Weights of a small masked spectrogram model.
Model: 12.3M parameters, log mel input.
Rows from block 11 of a small masked spectrogram model, named by matrix and row number. Rows with one number belong to one neuron. Each number is 200 + 40 x the weight over its row's rms, rounded and kept within 0 to 999. All counts start at 0. After the name is the row's rms in percent of the matrix's.
Before each neuron's rows are labels from the 100 clips, of 14976, where the neuron reaches its largest size: "top examples" is what is common among them; "peak in band" is the frequency band that holds the peak. Only what is clearly more common there than usual is listed. The data: struck, bounced, scraped and rolled objects made by modal synthesis.
# gate: MLP gate (model.blocks.11.mlp.gate.weight, 672x256), inputs 192-255
# fc1: MLP up (model.blocks.11.mlp.fc1.weight, 672x256), inputs 192-255
# fc2: MLP down (model.blocks.11.mlp.fc2.weight, 256x672, transposed), outputs 192-255

top examples: mains hum
peak in band: 500 to 1000 Hz
gate.94,120,147,247,138,155,242,192,277,200,274,200,150,201,218,131,200,177,200,190,211,200,249,252,260,221,179,200,91,234,218,144,244,221,257,159,200,195,166,200,187,146,200,229,136,311,186,200,156,292,212,124,215,220,116,199,176,146,231,207,126,211,184,200,181,195
fc1.94,126,213,200,238,282,200,153,210,149,72,169,200,244,264,273,258,200,230,200,200,200,145,200,113,260,200,252,200,94,172,223,138,141,152,200,253,204,200,205,185,200,112,200,200,175,185,193,222,200,209,223,200,175,244,140,200,200,197,207,210,200,300,264,142,232
fc2.94,145,179,209,161,130,200,133,200,175,299,212,188,163,141,143,156,181,250,168,195,203,242,203,280,194,200,169,192,268,240,133,238,200,241,175,183,173,220,201,193,147,229,261,165,253,196,200,168,240,189,160,223,238,158,239,238,127,297,181,115,126,165,147,200,200

top examples: bouncing; rubber-like damping
peak in band: 250 to 500 Hz; 0 to 250 Hz
gate.417,107,200,222,231,223,172,168,116,200,197,242,200,200,240,176,200,169,243,200,157,164,166,237,178,210,180,218,216,200,299,245,200,255,182,198,229,210,200,200,200,203,163,182,200,222,159,200,192,204,279,152,219,176,244,260,205,200,157,200,202,205,235,199,200,112
fc1.417,109,200,259,194,210,200,200,200,200,200,200,202,200,200,225,234,200,200,112,154,200,239,235,251,173,128,153,232,280,200,200,171,200,218,200,261,200,221,186,239,266,258,200,170,192,200,200,195,143,220,200,158,223,200,226,156,237,177,200,200,243,197,200,248,288
fc2.417,124,126,154,209,234,230,134,194,293,215,188,179,270,200,200,211,167,202,191,232,96,204,103,257,200,261,200,221,200,191,142,270,199,175,211,148,276,224,234,185,123,219,211,200,234,122,156,257,235,200,200,200,176,212,200,200,188,189,200,278,183,200,222,202,239

top examples: striker: soft; scraping
peak in band: 0 to 250 Hz
gate.637,069,169,234,164,171,252,200,200,200,304,254,74,200,212,200,251,258,259,182,200,242,200,295,223,200,164,200,200,142,217,243,196,200,182,175,235,227,200,200,200,176,297,171,213,242,200,200,326,166,168,241,119,200,246,200,228,193,272,195,125,159,200,200,200,116
fc1.637,088,200,254,287,200,200,249,254,250,172,188,224,200,181,132,200,183,169,160,200,310,157,227,266,147,227,125,200,200,235,183,200,224,200,299,187,170,156,116,171,161,230,241,251,255,186,258,165,200,142,225,239,216,256,200,169,200,154,200,240,200,262,200,207,189
fc2.637,030,201,200,186,171,200,230,200,213,200,189,200,200,191,133,200,200,345,216,215,231,216,203,199,200,182,168,230,200,223,217,200,200,252,167,181,217,200,200,200,209,200,221,200,208,200,200,147,200,209,132,236,200,214,200,166,81,206,200,211,39,200,205,200,201

top examples: mains hum; material: steel
peak in band: 250 to 500 Hz
gate.211,083,313,245,181,251,139,136,200,223,266,200,162,200,138,200,168,200,251,78,163,160,200,159,177,169,200,200,269,241,200,251,197,184,200,227,249,163,229,204,194,214,285,101,251,200,200,210,162,200,181,196,247,200,200,200,138,153,200,241,182,233,200,212,233,200
fc1.211,099,220,170,200,164,200,172,167,225,170,213,71,200,200,200,171,184,178,180,147,176,151,166,153,184,200,225,106,176,210,200,233,137,156,243,297,272,212,219,233,135,183,232,159,252,200,135,187,107,163,200,156,104,200,203,196,200,203,175,200,181,196,200,209,225
fc2.211,053,200,252,207,200,216,200,40,200,200,226,200,200,200,154,200,240,200,208,233,130,229,200,200,200,200,255,287,200,194,200,118,212,200,184,215,200,200,200,42,200,146,240,200,198,233,200,222,200,180,200,200,150,178,200,220,204,301,200,205,164,200,136,239,200

top examples: repeated hits
peak in band: 2000 to 4000 Hz
gate.269,090,200,200,134,191,200,200,252,200,251,224,169,200,159,200,191,276,175,157,167,173,268,200,200,189,166,221,225,187,202,226,256,200,200,161,241,200,200,200,200,200,203,202,200,154,180,229,200,200,145,169,179,200,200,200,200,200,270,200,225,188,196,224,205,190
fc1.269,081,200,193,146,250,200,233,153,200,300,173,200,210,262,142,147,252,239,152,168,170,152,269,169,200,219,200,177,200,238,215,178,132,110,200,172,200,187,200,217,172,132,171,113,255,182,226,186,248,200,200,150,200,250,238,124,200,296,202,171,244,241,111,200,200
fc2.269,076,200,303,237,250,200,158,200,229,172,265,152,322,184,200,200,263,200,149,144,156,177,263,230,253,79,178,200,200,200,129,181,152,200,200,242,125,212,214,152,172,192,207,200,168,218,200,211,145,169,200,200,146,186,194,200,255,226,200,245,249,238,206,217,183

top examples: steel-like damping
peak in band: 0 to 250 Hz
gate.100,074,114,136,191,200,200,200,200,226,164,200,217,58,153,200,145,273,200,147,228,210,178,200,167,226,219,246,261,214,200,200,200,200,200,234,269,178,226,214,264,144,213,200,227,96,148,200,260,159,217,260,161,200,180,283,170,242,200,201,225,273,125,147,135,200
fc1.100,091,200,219,228,217,243,173,247,256,236,200,256,128,286,277,268,199,154,266,141,200,149,250,200,200,219,172,130,207,263,231,166,203,139,218,200,292,105,163,280,193,200,153,207,200,186,200,152,133,143,257,150,200,200,130,272,201,109,200,149,200,264,159,200,229
fc2.100,029,200,200,233,200,200,170,200,179,175,169,232,291,230,239,197,195,28,179,195,156,171,200,173,200,228,219,205,200,219,247,163,176,200,226,206,200,200,200,200,196,193,218,106,165,181,196,200,194,175,176,200,202,257,200,209,324,173,200,200,342,235,227,224,200

top examples: rubber-like damping; action: bouncing
peak in band: 2000 to 4000 Hz
gate.1,065,170,163,200,256,228,145,200,146,200,200,200,200,210,141,226,237,216,244,165,158,223,233,150,147,285,121,200,171,257,200,187,198,228,132,200,162,133,244,236,200,243,211,261,237,240,200,164,138,226,200,133,267,200,155,106,138,221,189,97,200,223,165,249,121
fc1.1,084,221,279,228,200,241,173,212,190,223,200,225,229,236,171,132,131,200,246,241,239,200,126,188,200,187,101,93,200,123,200,168,200,174,162,200,200,200,222,148,207,200,145,200,173,145,200,284,258,200,135,93,163,200,247,237,157,200,170,151,231,189,200,200,200
fc2.1,034,183,205,144,171,200,183,183,192,204,103,200,181,208,198,181,249,43,289,200,192,282,241,230,200,242,203,198,205,215,200,81,210,200,232,257,200,200,161,159,200,200,200,216,254,200,200,200,204,200,200,200,199,200,235,160,152,193,224,162,291,247,200,199,143

top examples: bouncing; glass-like damping
peak in band: 2000 to 4000 Hz; 1000 to 2000 Hz
gate.444,086,169,200,136,167,177,263,139,200,131,249,187,150,220,200,229,198,182,302,172,259,200,200,155,177,192,226,200,156,200,259,105,229,218,150,200,225,247,101,233,181,234,261,166,195,200,153,223,200,181,200,261,233,200,188,164,180,225,178,229,160,143,200,165,117
fc1.444,085,217,155,245,214,219,200,165,220,135,223,104,200,120,181,177,200,177,200,213,200,143,201,239,161,179,243,118,242,146,192,242,187,172,263,173,242,177,227,200,176,200,127,149,200,200,200,122,200,240,160,200,275,194,116,200,200,186,136,108,200,284,128,179,206
fc2.444,050,179,138,200,161,292,230,169,182,249,196,221,309,217,264,200,205,159,180,200,200,191,200,193,200,247,279,168,200,188,200,191,175,200,200,170,216,200,200,200,170,196,200,200,200,171,140,242,144,165,200,200,200,200,175,218,200,161,289,200,208,200,274,227,186

top examples: rubber-like damping; action: bouncing
peak in band: 2000 to 4000 Hz
gate.651,118,243,200,200,200,200,227,271,200,200,200,243,178,200,317,227,200,191,278,127,287,189,241,255,161,200,200,266,176,247,200,207,236,222,217,286,200,210,221,172,272,216,200,71,212,141,200,184,250,238,147,200,136,251,234,200,174,200,161,170,200,184,172,200,200
fc1.651,127,374,200,200,185,146,210,180,135,200,200,196,239,155,200,247,200,183,165,220,172,162,216,206,184,226,200,179,164,192,200,229,196,170,237,165,200,258,175,200,200,159,254,214,200,201,203,276,200,228,187,200,200,200,200,150,214,233,264,128,210,239,200,200,264
fc2.651,124,251,200,166,205,218,145,200,191,219,183,252,203,222,200,192,259,226,200,177,286,190,213,259,200,186,200,138,244,158,200,225,171,227,160,305,129,185,200,200,200,158,224,117,234,256,168,200,187,179,179,200,132,203,178,251,167,205,133,167,89,200,200,200,185

top examples: bouncing
peak in band: 500 to 1000 Hz; 250 to 500 Hz
gate.4,125,191,242,199,113,288,200,200,260,266,165,200,200,200,239,200,110,287,274,200,220,259,200,268,200,200,235,234,200,178,200,156,217,200,200,200,220,141,190,258,200,200,90,78,200,200,256,145,182,203,233,175,174,147,205,287,200,283,200,200,200,231,200,291,200
fc1.4,108,175,110,181,227,219,134,130,200,203,203,156,200,200,112,247,200,181,218,200,275,175,200,214,200,200,193,172,122,166,261,172,291,255,200,212,80,178,220,320,255,126,237,305,205,280,200,200,261,200,200,200,154,200,179,180,200,237,237,273,169,200,200,200,139
fc2.4,177,178,163,200,257,186,179,170,253,224,200,182,271,188,190,224,217,241,138,200,200,175,192,188,200,168,221,200,200,206,234,200,229,209,200,262,200,222,200,231,270,172,194,277,204,173,263,148,213,200,242,200,216,227,224,220,219,210,157,203,172,173,200,218,238

top examples: rubber-like damping; action: bouncing
peak in band: 250 to 500 Hz
gate.263,089,219,199,233,200,312,237,200,182,200,200,200,200,200,200,200,200,182,200,200,230,216,200,200,200,210,153,297,200,207,155,210,188,200,231,200,227,200,205,200,190,200,242,286,232,192,176,302,120,227,149,238,233,200,200,170,226,200,232,200,200,226,200,188,200
fc1.263,107,200,200,200,160,259,164,200,140,200,275,201,233,200,200,200,224,271,200,200,300,218,200,274,246,200,200,200,161,182,114,200,253,151,200,255,264,216,131,211,227,211,212,164,300,160,229,169,239,229,200,200,259,200,203,161,233,150,195,224,228,200,200,200,133
fc2.263,135,200,200,163,200,161,212,228,83,231,200,135,133,180,200,200,200,200,190,199,102,200,180,200,208,200,228,309,200,172,200,223,141,148,200,254,162,230,191,200,200,178,200,250,151,200,166,181,233,197,13,200,189,204,255,199,214,180,236,200,200,217,185,200,155

top examples: striker: soft; steel-like damping
peak in band: 4000 to 8000 Hz
gate.308,076,200,259,200,200,193,200,265,155,203,156,263,241,200,252,200,134,200,200,255,259,214,200,261,200,239,208,200,245,221,179,112,172,104,239,263,173,200,202,212,149,141,229,200,200,200,200,200,129,200,200,200,234,175,200,211,229,164,242,212,200,140,154,184,155
fc1.308,089,200,148,217,293,200,191,303,213,146,116,191,200,200,217,239,243,174,200,228,215,180,200,159,232,260,253,173,140,226,98,274,172,200,144,166,200,128,179,172,181,200,200,200,235,200,200,219,128,219,190,158,207,158,185,188,200,257,135,226,200,141,166,200,220
fc2.308,039,200,167,200,246,177,267,200,143,177,241,200,200,143,200,200,166,363,200,226,243,189,166,200,200,138,215,250,200,197,200,297,208,228,182,147,200,183,200,201,200,200,200,179,200,200,200,177,254,239,201,243,200,273,170,232,139,270,177,226,43,200,215,232,224

top examples: membrane; clipping; text has "clipped"
peak in band: 500 to 1000 Hz
gate.335,082,155,200,137,202,162,200,251,178,200,214,148,193,115,240,132,280,246,200,204,210,240,259,179,179,225,191,200,244,175,200,160,235,227,138,200,183,200,101,200,139,160,104,200,228,165,200,231,146,206,193,200,167,118,200,200,199,179,200,224,267,225,200,221,200
fc1.335,095,293,124,141,134,200,252,314,196,256,206,175,260,169,248,241,210,200,263,161,284,200,235,151,224,187,200,200,200,216,230,200,200,200,211,259,217,200,177,222,242,120,244,177,203,200,166,214,200,266,200,225,213,210,185,190,200,200,164,200,239,240,238,202,200
fc2.335,038,222,138,136,200,200,226,200,200,200,235,150,200,171,173,200,234,297,200,222,243,208,164,200,200,178,247,200,200,164,160,185,200,200,157,193,144,200,200,200,210,200,203,200,200,200,200,200,200,201,256,200,200,200,200,170,93,269,200,200,69,212,143,200,200

top examples: repeated hits
peak in band: 250 to 500 Hz; 0 to 250 Hz
gate.229,111,181,200,200,200,204,268,143,168,200,200,149,200,149,200,200,170,200,65,181,274,175,160,200,200,204,157,132,259,127,171,228,221,169,151,200,309,242,200,161,181,309,157,200,239,200,150,225,200,200,111,192,156,200,124,239,216,227,148,223,200,200,154,167,200
fc1.229,108,246,200,226,279,197,217,232,124,223,200,243,221,200,200,267,200,202,271,224,256,176,197,164,200,166,267,200,194,149,257,253,200,200,178,215,189,200,179,200,200,118,159,165,203,200,222,161,143,200,200,200,200,170,152,141,144,134,224,200,168,131,200,244,200
fc2.229,138,226,200,174,182,240,117,200,246,200,241,207,181,182,100,200,203,174,197,229,212,209,200,239,200,166,161,173,177,226,200,151,140,225,233,180,158,165,169,140,221,200,138,190,243,185,196,208,210,211,195,209,195,172,240,232,218,194,174,186,190,246,161,223,241

top examples: steel-like damping; action: repeated hits
peak in band: 2000 to 4000 Hz
gate.479,103,199,200,72,203,224,188,208,200,190,242,200,102,198,168,212,204,200,87,254,225,253,267,252,177,254,147,118,234,203,160,224,200,234,200,285,96,200,256,200,138,171,184,276,189,156,200,243,264,200,144,247,250,200,222,231,82,200,200,200,200,200,224,272,146
fc1.479,086,232,180,196,200,137,138,200,273,112,200,163,180,147,200,188,200,237,200,190,228,121,233,238,230,176,229,200,200,200,277,289,200,200,93,145,200,200,149,200,193,200,229,200,206,142,176,254,200,255,253,200,191,195,200,243,234,216,179,200,156,114,200,191,200
fc2.479,074,200,154,226,200,200,200,144,249,217,196,189,134,175,200,169,200,280,142,154,236,200,186,200,167,198,209,206,240,200,200,207,320,178,187,224,163,200,197,277,200,140,166,200,208,160,160,245,198,230,172,229,225,200,228,180,133,258,200,231,94,200,200,200,238

top examples: striker: soft; large
peak in band: 4000 to 8000 Hz
gate.385,070,220,190,200,133,204,200,279,200,214,186,226,141,185,226,219,130,182,179,156,262,157,256,259,257,200,200,239,137,226,200,218,174,283,200,200,180,245,220,237,179,241,151,147,208,158,267,312,205,136,174,200,214,164,200,158,200,149,200,244,200,200,159,229,220
fc1.385,088,271,241,162,200,306,273,200,165,200,245,125,200,200,168,227,259,220,122,245,186,200,178,200,206,200,121,200,195,229,177,223,171,258,156,241,218,227,175,195,129,200,200,272,138,178,204,219,283,200,200,200,189,268,165,239,200,180,184,230,200,180,191,185,200
fc2.385,027,229,200,179,182,200,246,200,276,230,208,166,200,157,200,200,200,416,209,199,200,256,200,232,200,175,137,177,219,194,200,213,210,218,90,210,200,200,189,200,161,264,168,200,276,191,200,200,141,230,200,197,200,187,200,280,81,172,200,200,38,182,229,200,148

top examples: membrane; string
peak in band: 500 to 1000 Hz
gate.177,100,200,201,148,209,308,216,200,149,145,206,156,170,207,246,194,200,200,200,202,116,200,249,216,205,216,200,200,175,248,200,162,169,200,203,237,200,213,247,193,272,260,202,201,200,200,297,116,240,212,200,182,200,200,200,200,220,178,203,200,186,200,189,200,159
fc1.177,115,71,208,200,188,139,200,200,224,200,146,226,220,200,200,144,200,200,200,219,264,200,96,181,200,171,200,239,161,178,242,147,200,196,143,240,148,217,200,179,185,200,132,200,200,234,200,270,200,186,231,175,200,200,204,199,214,193,219,163,200,148,234,161,204
fc2.177,135,245,225,130,200,200,240,200,200,155,196,239,113,212,200,248,243,200,172,200,181,210,272,200,197,200,201,176,287,177,200,214,237,200,200,208,197,200,200,187,193,289,186,242,162,132,256,169,175,190,107,204,189,200,197,194,196,200,200,126,170,234,141,248,200

top examples: bouncing; rubber-like damping
peak in band: 1000 to 2000 Hz
gate.102,076,178,174,161,200,190,211,120,200,174,200,146,89,170,253,236,232,200,200,222,153,162,200,200,213,200,200,200,256,252,150,230,223,241,200,253,249,200,200,200,242,267,200,200,156,163,200,200,277,160,204,133,200,266,200,173,187,215,200,200,168,177,200,200,200
fc1.102,093,200,200,224,239,200,200,200,105,87,200,198,226,157,180,199,200,126,64,200,200,117,233,154,188,161,140,174,126,194,200,182,200,174,174,238,285,200,236,131,215,237,200,271,200,200,177,200,136,200,200,200,196,216,251,200,144,290,274,279,310,169,200,172,200
fc2.102,068,163,200,223,200,164,200,168,216,200,255,262,200,247,173,184,200,200,206,200,143,224,177,233,238,208,200,200,234,165,132,200,202,200,291,180,119,187,250,200,200,200,223,200,20,249,200,144,174,200,187,200,200,200,200,200,148,174,240,200,194,200,200,181,200

top examples: repeated hits
peak in band: 4000 to 8000 Hz
gate.404,077,247,253,200,198,200,253,190,171,200,259,225,150,129,263,184,200,200,200,129,262,152,200,231,289,200,213,152,216,134,222,160,257,205,200,187,200,166,128,223,200,153,269,177,200,213,252,227,152,200,244,200,200,261,179,200,200,200,184,229,200,189,157,138,283
fc1.404,094,229,200,215,148,212,194,133,227,284,236,200,154,200,220,201,200,204,263,200,141,200,281,200,211,178,166,247,200,296,200,200,227,145,83,200,241,144,225,200,200,152,129,243,195,206,200,200,177,200,200,203,197,200,221,163,200,267,255,223,251,137,132,267,200
fc2.404,098,266,210,200,235,253,200,192,247,200,172,222,146,141,184,189,127,173,293,167,174,200,181,200,208,229,200,187,169,225,211,159,211,183,208,170,200,219,200,110,200,233,214,219,213,154,214,214,148,221,200,200,200,259,200,200,200,226,204,133,164,200,200,204,211

top examples: rubber-like damping; clipping
peak in band: 4000 to 8000 Hz
gate.121,071,240,194,223,236,189,200,200,200,237,200,238,261,102,268,200,236,207,268,173,250,257,239,152,251,200,257,245,200,252,206,200,259,200,134,226,275,229,157,155,230,237,198,155,255,200,200,171,217,200,120,200,200,120,200,168,178,217,155,143,171,143,238,130,158
fc1.121,087,200,215,271,157,175,154,243,200,231,210,182,200,185,183,200,288,256,200,161,210,166,218,200,232,232,265,160,227,158,200,200,200,233,177,149,243,209,194,134,182,144,182,266,200,200,252,198,231,200,200,184,200,256,277,200,226,176,291,113,274,241,214,200,192
fc2.121,033,186,199,239,205,122,200,218,203,200,200,200,200,200,200,200,200,226,221,194,226,200,196,168,222,200,243,187,200,153,200,320,119,200,176,130,205,252,200,200,200,200,231,200,218,284,200,200,200,244,200,228,200,200,200,148,219,79,169,182,208,166,200,200,244

top examples: mains hum
peak in band: 2000 to 4000 Hz
gate.438,175,133,175,162,167,200,139,190,200,257,142,194,200,200,200,200,113,200,200,211,200,211,200,200,170,248,154,200,200,217,187,200,277,221,180,179,200,127,200,179,181,177,200,172,200,167,141,258,100,200,200,219,262,276,200,200,161,200,200,228,210,193,184,165,217
fc1.438,121,160,201,200,200,134,179,178,200,200,200,197,171,200,208,218,143,233,200,221,265,232,177,178,211,152,186,164,209,185,200,167,213,200,212,200,204,200,227,212,181,170,200,202,205,181,152,291,200,205,200,200,250,242,200,153,174,182,200,203,191,221,161,200,199
fc2.438,189,221,233,242,229,304,188,200,246,165,194,204,221,149,261,196,256,239,142,172,175,202,210,203,214,138,161,264,200,194,198,279,176,211,198,244,200,200,216,200,249,182,213,200,212,228,240,151,228,202,158,184,193,165,155,230,259,217,197,195,208,200,223,251,202

top examples: striker: soft; rolling
peak in band: 2000 to 4000 Hz
gate.48,085,285,200,267,189,180,143,143,172,279,134,212,249,238,259,258,174,212,185,215,227,135,231,162,200,254,58,200,259,157,123,139,221,160,218,154,195,168,233,200,200,200,200,231,191,200,226,200,220,222,200,227,171,259,200,174,254,158,200,178,264,284,200,104,245
fc1.48,091,200,178,200,231,230,224,152,201,200,187,229,246,248,200,217,222,259,200,151,200,200,282,254,183,154,200,176,218,174,207,200,235,200,200,200,173,200,217,232,275,132,181,200,207,200,151,229,200,200,198,196,200,200,127,217,224,214,200,214,200,215,123,230,200
fc2.48,081,118,190,200,200,256,261,205,182,279,187,160,137,286,100,225,189,198,177,211,202,176,200,200,200,124,189,249,200,200,197,179,104,200,215,176,216,251,237,181,200,319,211,243,200,200,200,125,220,200,217,214,187,221,200,159,255,223,200,200,221,206,200,167,252

top examples: striker: soft; small
peak in band: 2000 to 4000 Hz
gate.18,146,262,187,215,141,201,229,185,132,188,190,201,200,200,256,200,212,200,124,200,200,191,200,200,200,200,176,200,200,199,147,200,200,208,200,236,205,181,205,200,229,200,202,200,232,200,106,203,213,237,88,236,268,211,200,173,229,200,282,190,193,200,225,212,154
fc1.18,128,200,180,200,173,239,149,200,238,204,163,200,113,231,200,251,200,200,257,121,216,200,172,212,160,168,216,200,180,206,255,230,211,239,231,131,200,200,218,200,200,144,200,241,142,232,230,218,188,158,212,184,200,200,173,242,153,226,145,200,230,200,152,200,279
fc2.18,157,279,229,172,140,131,198,212,202,200,210,114,195,167,215,211,219,213,89,230,211,216,220,234,207,234,212,239,277,200,100,115,177,208,186,184,200,239,209,206,231,193,200,200,200,219,145,193,165,228,90,224,188,211,244,200,190,268,248,206,134,179,267,200,203

top examples: bouncing
peak in band: 0 to 250 Hz
gate.436,124,200,137,214,150,134,114,187,198,292,245,195,141,257,156,228,255,231,197,282,200,276,251,263,200,200,180,152,200,198,154,162,315,252,191,209,114,178,253,210,252,251,150,264,197,200,200,200,207,255,174,141,219,200,200,273,117,280,200,231,193,257,200,200,154
fc1.436,099,202,89,200,183,243,200,181,106,196,150,170,138,170,124,211,164,216,270,241,242,195,200,186,250,200,167,231,200,180,200,246,200,172,166,160,178,156,205,302,200,192,191,255,224,266,200,200,200,151,126,185,200,148,227,183,213,253,167,200,273,200,228,168,234
fc2.436,143,200,225,200,200,265,233,156,204,247,187,221,200,200,157,195,150,200,193,200,309,194,215,200,188,196,214,200,174,197,185,144,200,244,220,196,239,200,218,174,201,178,277,200,179,195,239,190,197,200,238,184,200,169,301,161,214,194,200,225,200,197,117,173,168

top examples: rubber-like damping; shape: clamped rod
peak in band: 4000 to 8000 Hz
gate.583,150,200,200,163,217,200,200,205,265,116,200,200,154,248,200,291,155,172,214,211,239,200,200,200,185,243,200,200,200,184,200,200,286,241,272,240,205,193,182,228,196,200,200,214,200,200,131,145,200,209,200,224,200,235,200,180,183,170,200,170,200,200,115,258,109
fc1.583,126,303,224,200,200,180,160,248,200,187,255,200,143,200,200,200,198,219,258,200,158,192,176,200,168,225,188,100,200,165,200,178,200,163,155,192,114,242,181,288,200,224,145,200,189,199,271,125,200,200,200,219,248,200,225,200,220,185,224,250,200,218,200,200,209
fc2.583,142,170,191,179,276,216,285,138,216,139,178,298,243,175,252,200,198,141,165,145,208,187,236,174,200,200,210,230,200,207,215,216,175,200,208,223,316,221,141,172,128,283,199,185,234,229,181,197,240,251,216,200,133,170,180,203,223,101,202,200,261,231,168,158,171

top examples: striker: soft; mains hum
peak in band: 4000 to 8000 Hz
gate.450,106,200,237,158,200,179,148,149,200,252,140,200,96,237,200,200,230,200,241,178,146,184,235,191,189,216,121,193,248,242,177,173,181,200,139,264,200,218,235,240,205,267,214,200,200,102,281,251,109,167,200,124,142,200,224,218,200,166,171,210,200,233,127,194,243
fc1.450,094,269,200,237,237,200,247,242,200,160,236,201,185,218,200,247,124,180,200,312,200,256,200,160,153,144,232,200,200,157,166,173,200,237,213,169,200,287,207,210,195,248,200,311,200,200,200,200,216,238,229,200,181,200,200,166,222,200,167,168,223,258,200,200,193
fc2.450,071,200,200,196,200,200,238,200,131,200,250,162,244,141,200,164,200,327,162,229,257,204,200,200,228,163,200,200,215,176,134,218,152,200,147,148,196,200,235,200,200,200,181,200,263,248,153,214,238,215,202,200,200,229,200,177,171,288,252,248,56,200,178,188,200

top examples: membrane; wood-like damping
peak in band: 250 to 500 Hz
gate.547,069,208,124,250,237,269,200,224,174,275,200,231,166,247,200,191,200,234,200,200,200,192,209,182,200,95,179,259,151,273,229,235,239,220,200,193,200,123,195,212,260,149,110,208,256,234,200,163,215,200,220,292,200,142,200,219,218,159,244,248,223,200,200,200,245
fc1.547,095,278,110,226,231,209,276,299,193,208,192,162,170,200,145,260,275,200,177,171,236,200,142,200,152,80,266,200,200,211,245,183,243,179,168,190,200,245,200,171,222,200,255,212,237,228,288,146,220,252,243,200,200,200,200,166,174,156,190,244,214,200,158,200,236
fc2.547,041,140,200,250,200,200,274,200,265,212,200,237,200,262,200,200,200,225,200,235,192,200,200,222,200,193,261,200,208,200,200,239,118,258,222,200,148,200,200,200,176,200,176,200,194,200,200,197,200,132,200,209,200,314,200,178,234,176,200,200,189,202,200,251,209

top examples: repeated hits
peak in band: 1000 to 2000 Hz
gate.291,132,200,200,161,192,193,203,107,92,151,207,211,200,200,230,200,181,196,200,183,290,200,126,264,131,200,126,149,180,181,200,200,275,224,191,221,200,192,197,197,199,279,200,200,200,206,127,202,200,233,224,175,189,200,168,207,193,203,141,242,200,182,212,135,220
fc1.291,119,280,180,183,200,134,200,270,200,190,267,200,200,276,189,200,200,153,241,238,153,217,200,200,221,200,220,283,192,224,166,200,200,200,200,184,200,227,200,200,147,253,200,200,200,201,241,196,200,200,200,214,200,210,159,200,200,183,200,200,206,167,200,242,200
fc2.291,217,226,200,189,189,218,255,163,200,135,200,284,172,157,207,188,151,132,215,147,247,238,206,131,195,374,252,240,209,257,219,177,237,234,200,185,199,171,187,212,304,175,325,200,200,174,217,237,174,181,218,200,158,200,200,205,212,158,200,200,199,188,196,198,200

top examples: striker: soft; white noise
peak in band: 2000 to 4000 Hz
gate.425,074,171,142,246,235,251,278,200,162,245,228,200,253,177,174,228,200,235,161,183,200,177,270,200,200,233,249,200,224,215,187,160,235,145,214,236,172,200,200,200,285,129,126,237,141,322,195,250,163,174,235,167,226,215,200,245,260,130,252,150,212,194,202,148,150
fc1.425,083,200,208,242,199,271,200,269,162,184,200,200,200,226,200,165,255,180,129,200,200,200,193,130,233,218,244,235,200,200,200,200,113,200,200,158,167,242,248,239,176,200,177,201,287,240,200,200,200,170,200,262,233,306,200,133,231,228,175,200,225,182,136,95,133
fc2.425,036,200,200,308,233,75,200,200,200,183,261,235,200,200,70,200,208,167,238,221,206,150,181,174,200,233,287,230,167,150,203,266,139,200,227,174,137,200,200,200,237,200,219,239,176,213,189,185,202,200,176,200,180,200,194,167,324,195,200,202,292,200,200,246,262